config = dict(
    dataset='rendered rooms with furniture',
    train_examples=72500,
    num_classes=17,
    output_stride=8,
    norm='batchnorm',
    depths=[2, 2, 3, 2],
    stem='deep',
    widths=[96, 192, 384, 768],
    optimizer='soap',
    beta1=0.95,
    eps=1e-08,
    adamw_lr_other_params=0.0011,
    batch_size=128,
    final_lr_fraction=0.05,
    weight_decay=0.2,
)
Rows from block 2 of a small segmentation model, named by matrix and row number. Each number is 128 + 32 x the weight over its row's rms, rounded and kept within 0 to 255. All counts start at 0. Numbers have three digits each.
After each channel's rows are labels from the 100 images, of 14976, where the channel reaches its highest value: "patch colour" is the nearest of a few named colours to the mean colour under the peak. Only what is clearly more common there than usual is listed. The data: rendered rooms with furniture. In brackets: how many of the 100.
# conv: 3x3 conv (model.blocks.2.conv.weight, 192x96x3x3, each kernel summed), inputs 0-95

conv.98:142119163106108083100148139140165137110081090125092153076125163123171133106122103122046146113184155082096119109172101075181109138187080129131149120077155191151168070183141146084114119091166196113086121145112112106098122137117187137109163146149105161160069174096115098137126095136146125135
patch colour: black (41)

conv.127:106149197147133105148137144063151063085128112134146159048103085148107143110125149108112106132154082147156107121137129118162088145083124127101139151135192143134134102093097089122161077106179121065085110106153127151151097134135119123135098165111138164122064115155073095090127127025080168088
patch colour: grey (61)

conv.142:101135098118117124137100115099107110134121102146101164094066135178111163096105125134109147081108122131108133137144047141173110103141072143131088093137161199122174173081111135171146140035192063156092140129122103104119189109115172083104100192141185127137109113103077120134152102123144139090
patch colour: grey (75)

conv.138:137117134115112136147155084115137139121128100082105125181079099101125010184100104098147145096133128157142064142093117172140103135120150144176123124098075024102128098134134155119130198138136177097168106100161158154115135099109123120101113179127102143093153147125168159133167094142063163143
patch colour: grey (68)

conv.166:161113158083176126098125065074112080137112167128133156125090139137147076121131111166140092116135090087135119156114090114102130152126135186101119165163099105134163088153100144204158168110112127125119131140121184163174075116108123151082104109177138116146100141000127156071136163153122091143
patch colour: grey (58); white (33)

conv.120:088130112159156131121125137117119105140155124062200137139139135152182096120164122134130175165224122139119104101148156186162117060179134092112135099147095151036138149135119128119153122054121164125070119151103119105152144143101170070047118118142159099134148104150109105170093147094113115111
patch colour: brown (64)

conv.136:183115161121119109124134108141084069163160111172109124124131178120084101179089109111093088140090099139130133126108122159101125125119102120130100104150160153142140156098102252168140226104136149112180164130135115137117061098141120096095115097139072152074139156116093122178107092083119120093
patch colour: grey (69)

conv.157:203138102106098151068070135083120120124133120085120096124155104146054144153152099130113136088120130152086138119115152152139101108103094101079161125134098055062091138098125092169112034104127118129096188154090111120185110127161122145118131091155113085122138156144127063083128147086188124114
patch colour: brown (64)

conv.51:103109126129109156090137108138125125105163104064136136143146104134124140131113109160142115146060190122144118085116124132128050157094152143096084118142228116121141159140138104160129075100107070091147048131130148117095163177126106106148132053143127169107049199131171109110134141180102148127
patch colour: grey (93)

conv.114:137166147099144085147185149116115140082146185053136153126175114186122152102141112098147121150158190094107151116131109166119098046119109102131108137113081122113123146137121123122149117123083181110057133163157177140076086174107088132070122102166190171124119102120130174105130157084095161076
patch colour: brown (62)

conv.77:088137118150096115109094192113136234178137139099141086100125094124161073121098126143114120104133109082123098167079099106089095119126130162169089141118108132065136157141076116133122154116115124114099227129187159132148125177124083177069102128125145177149113138184109135153144161143173107105
patch colour: black (39)

conv.121:167165130097119150126129157092150101121129090128111141172060054116113112136120130127134145134098124144131147182130122133160126153136194152165141134133141161130147124139131150145179173130053174106201137079099142115110091015165187144142111156095062084151120134086158068125158108121100132098
patch colour: grey (60)

conv.91:111112064116093145138144147147122148129070158082115144126086094078158163157099145178093105043135129119111105112159133082123163101157145126091146139130128152099155168030153145099139105121095147131084153095144161115130172107120134101008075110123122157145136112176110088107158117101090137156
patch colour: black (56)

conv.126:137142131197150165145115122158171157177157070124143141105136172141129052094138175122085131116147116085111118089139132086087128128156151141117162140087116138163169156129101096111066187180147149139103155160152127120187109176090136090089118102079094097162130100159117194145072188147109178143
patch colour: brown (71)

conv.75:082132186159125090140117170215131115111136181111204148153156070179157150135128130145153149099163150117133154115125097160186124056144116161102127151154111160096123144137120105133097133069141135113118162191131169130117114111120170125034140060127154075079163126111165126098159131145105112152
patch colour: brown (89)

conv.61:122094125169123140188122141112112095123110153106128137161058103128121106128134133194146124100108053155108156136134047142112135105098157147081099160143172123113109089057112104133201100095113098117166092108099158118149110121123127077080073051142145114115147054153062149101133136104121173129
patch colour: brown (73)

conv.14:118125111189084068132179093064119124130170142134118144084103082124126127169145197137135160142135109121114146120144131121150086129155077122134137083104107090151191140139113140166118126094156112109049048139108179197146071118119079153140111154098154094117104115124142143125091072062148161170
patch colour: brown (61)

conv.41:103182116137146149127174146104144136096096124079181103126140108151161114121141072136164153108142066102140176066169123164123079109137061159129143118138192165100112123127093124072150149145126144161067140151077149153176136147111135064117108129114171138116198113159077158116110099168068192118
patch colour: brown (62)

conv.69:136142141157070133080088135189135102142097109089129156116173154164115102076157188159105158111145083131122117117135154130162095142159133103150094139138129182138157081159081092096094127134093137119144032111168112111158078110097132029072130074145168106122147137171113124146179114087108101132
patch colour: brown (98)

conv.187:168084090129100167104150176112118163070072099109171189126136143174146137136190132158103133159193137118109146114130116132112129104123133108118156104152117172122140125067148142105186092087159168155061082109121128116081174147134125037097090151168114171134103132161105113156150172104068159148
patch colour: black (49)

conv.107:138119062158093126117095137077138106093078153049116136156078131101139066170084133104126118096141144107135071179122156126099133132162166168130082132073147112100194107117140220150129156178070147079132159096116153145115174193150152106129129112112100139157141124163115099136098148082151113136
patch colour: white (25)

conv.18:086126150103098140143184195071158080132104147091163157125083132134134146154141135137095177104085111064080111103134134120120071127131140117100164171100110136133168141098131128126144185131146140149126092180099184173136157116102152137045144187118081109187175084122106159060125185120128138122
patch colour: brown (62)

conv.162:099175144113111131119133145071115187105181131140133132131094086150159122146154104154175142092184117130102145134122114079131100175121158119106132153122141138114141143120097051144166148054091155129064139117099207107138107125164121137101127194090152091133081082106116078087053124106196166139
patch colour: brown (62)

conv.95:069124092099102101121121141154133091146075095136182142091157183138138087115105180171121164156128164126117115097082176130171129131135131109126137180111174194140152123144149110107130164159138110114015093139088114155143139146117175093174160115123134125177131064096105141116061089093115125182
patch colour: brown (75)

conv.151:170169153124119148124158127140138113138170118162080071144090122141140134120124063064150096185121141155143149134118093128045131138037122059147113145117118018165081152144131129132096157122122085150155121154135080139149119145129044162163152141090112167143098119109165134135136144162130125095
patch colour: white (39)

conv.125:122182129127097133145143078131197105115133096091098115114086111147159097100141090095122171116192110125102150107105124137109128142160162087077191112135084097135101123092121142063112035117161146133085103128144106133131119107104091075164080137101097152193122046113060147100120127118102123177
patch colour: black (64)

conv.46:111123137108197135156104180098099079143096165167172103132119160134168155096149134115154159123103123068111125118106128122159100159132141132101088046125124165103135089105117098085171122093140122122133191120172115126132124161086143091120119141096190181083088053116106100040148158141197106129
patch colour: brown (65)

conv.165:129141165169121164141113115149118187050171113166124141134140154076151092150133092144094059153083084120121137084156134077103097128166179108089140119144120096114131158167090088088130190159127168135124136144133122151145145096120105105081126187119121099136180108196061159169112150118111203159
patch colour: black (70)

conv.171:135126189119126126140097128125135111102133130173125116182119130134120131142137125119123122098117119211112128000151108145129107114128129134146113135130215127122121142092139090092125126063122171099140088104138103111126122159128167111120126139121145132107121167133176097113181116131138141107
patch colour: grey (66)